Weights of a small spectrogram enhancement model: widths [96, 96, 192, 384], 7500 steps.
Rows from block 7 of a small spectrogram enhancement model, named by matrix and row number. Rows with one number belong to one channel. Each number is 500 + 40 x the weight over its row's rms, rounded and kept within 0 to 999. All counts start at 0. Numbers have three digits each. After the name is the row's rms in percent of the matrix's.
After each channel's rows are labels from the 100 clips, of 14976, where the channel reaches its highest value: "peak in band" is the frequency band that holds the peak. Only what is clearly more common there than usual is listed. The data: two synthetic voices taking turns or overlapping, over music, noise or silence.
# convs0: first 3x3 conv (model.mid.1.convs.0.weight, 384x384x3x3, each kernel summed), inputs 128-255
# convs1: second 3x3 conv (model.mid.1.convs.1.weight, 384x384x3x3, transposed, each kernel summed), outputs 128-255

convs0.312 094:452506522445634561489496457513482526523440499483489489394539602538548561414485484558515496517530527428541530543493483502534508484521525515478486518523453446481451484480511604479524459478456499519454490451522478512511464483453528489538462518516507427462450495537525454521506496502472552481493573508491504542459527503524465498437431440572462551512492557481433536493562450508511492552490
convs1.312 101:526519502487467502489418498511485484458529515483481475498523518487461520467467449435534474463483430498507481435505564483536508515492521507474613507530488514462542484456544546450471519480494478483555441534450497560437501450555440429510512467431501447463524523443508483574482471508473495462462548500509512471563481476445573430508469476455530461529474517480423491507441525527525539520520
peak in band: 250 to 500 Hz

convs0.144 096:490458465506525491440562512493463519506477478519571504474509562469583518554452492523476514521515500548530448489530489597479477503470513488479447528509551483460526479573486499437541504521486584550515542517463510460430425521483504443531557452550460506565531489494452535434559550522523546550483522494549547491493515458527480496493521543506486466517542430556482542404498454446473487485481
convs1.144 104:513540519516502499551609528461507537494473485550468520499494468517497479555545506543472494485532548448503517534472476492509521460587490515532427456428483519522496524519505489539526575490511533505484524473527496484544512515436567538479488516579526540518476487597487508427538521485542449526552469507482471554368489481505471529485444542530517558476508531504543499489591501513498479473454
peak in band: 1000 to 2000 Hz

convs0.133 112:561471529446567515521426470447501554562512512552518492508519494457507454494517415515515472509525473471517475538516454472535507539409484473515523523531496468538508424549456514474426480498425490541450435466521472511558508475555572512516532537466477477512484432562502503485430484553530519469424440478531432374495443524520478560416466494515465507569528487479494549595463528469554482509486
convs1.133 124:554560460495475513466396500522467470465475576474466504503519560497465500476498453477509473478476464479511515440524533508548509536509519525471601504539494463498519441467533542477503555494498489481528450538454503547450534476539422451513514451397513458488522464446505479577501465509484466476447534532500458452569474499496552468521461469459559490554472509465413468514412541522498543551543
peak in band: 4000 to 8000 Hz

convs0.343 086:536493518466533471406488580474532528511479538477543431459488468473459487523549436551487426506556529469529486575498503569545511561385467434489439546544486554492554559514510514525526500527449519539487494486435509488516516451511505451495386518504464464508516475550462479482446497493453504515476469559481474533467539593500472454461496434541426489468493473500474544469495507542556488549446
convs1.343 110:501492486503475512473391498523496484475503536473482471477500537526456505468460463442531481490463445510494498456538548481569514539503513525485610529546476471478527478451564543471493514495515488470521465521461489544432542467558417447518514460416502476466531462447495503581485488512472496460464551520501492459586479489479564433534498482485530471546470489460409464507428529527493540550539
peak in band: 250 to 500 Hz

convs0.138 099:494475489468522537419485503457532539544497490565454544485525476469479493481506432515539518447556522458538531437469477533457519484449509405470492487533535497490416470554467550542518484559452467432504530462538505413524488445501488522452441482469418522461514485526471506525537410528456471525417441518492493431498493538552500502468517440519493523551520500528433535508420451475537527508509
convs1.138 090:519498490486465488516392476514511502494527528463489479508512551480467490448492464449518465492521479482488463432546534453533480522475496516463618500542494466492550479470527528460474521531484484514513414539497500539435520468567451439519493500469489473501513484451510499601468468501480482539452525528533469446630471506497528468499482441470533451533479483474446481519431520511496530533550
peak in band: 2000 to 4000 Hz

convs0.199 088:532500481473454536499508522456492492464455550510472494557534421486488451459504497609558529462503497466525528455517450499448541514548492491464521411478485550513436501449466405529433469458436505533553450521533562492469479458514528524515468507486462493485538447525538488587491536518479456493556464545575465480475530508575505526523472524506478557498530552492522530520512535504514538466575
convs1.199 122:509490481502486474523391469520527434467487531448500455502528528527448524453492495447522481511528433499477512450567521442568490531443473504477576541514481471497515471451538487461476475521462453490500452535463505552446542460576440463518504482444480465492528463436525479554423513523463510498451496525506510467615464486470552438510511450510478453552467499457463471542415495478506531535511
peak in band: 2000 to 4000 Hz

convs0.366 083:529500454520505479559486571465511473490559556521583503512537531495549531567576515518473499503483528552543510506481451579521543491541500519567514529457530472499490516532492557464471523532426539521490514483522471456531490590539546556493565511556431504508481493512513461501547530527537476527466434498521576490523508548549494521498554521555476473511554517515515554478499493411535451482524
convs1.366 072:540516467477507502459373494511473478529486563446497510487477526532451495449485528467545475478478480486514469482576543511532451550516495526437597512563479488518496428479541527535510489479494453479484497514487497479476523446574391479537474457404514477523500460460493527575487478562450494544450536510492470455601493502503529486500493490428502461511492496465430435555400506515495513527526
peak in band: 1000 to 2000 Hz

convs0.131 085:511456465494464462514535500495607501486418451453458522416503464589462471504495563502531491541528469527486485513479432542564499478529513533501532450516481521443506460541528526500460578466525561438545524495530525521414488505495491513559474494469562478486500523504436493483577457561476432485556478555468504577509529469474400553440487411496519502496579519525584489459525533516506493495528
convs1.131 076:480513558478429529496523508510515553410547446546471453505537526504484485550495426469502448482547492544486450469405571501518556518508470486547605483440523529498525568428546550467410588493536487520548408493520517595459495484533489404525537487490514501488523558487467483560497503468542492501497531504549488507480476445450551479497430484503492470485484508518440466481539525548480575450497
peak in band: 250 to 500 Hz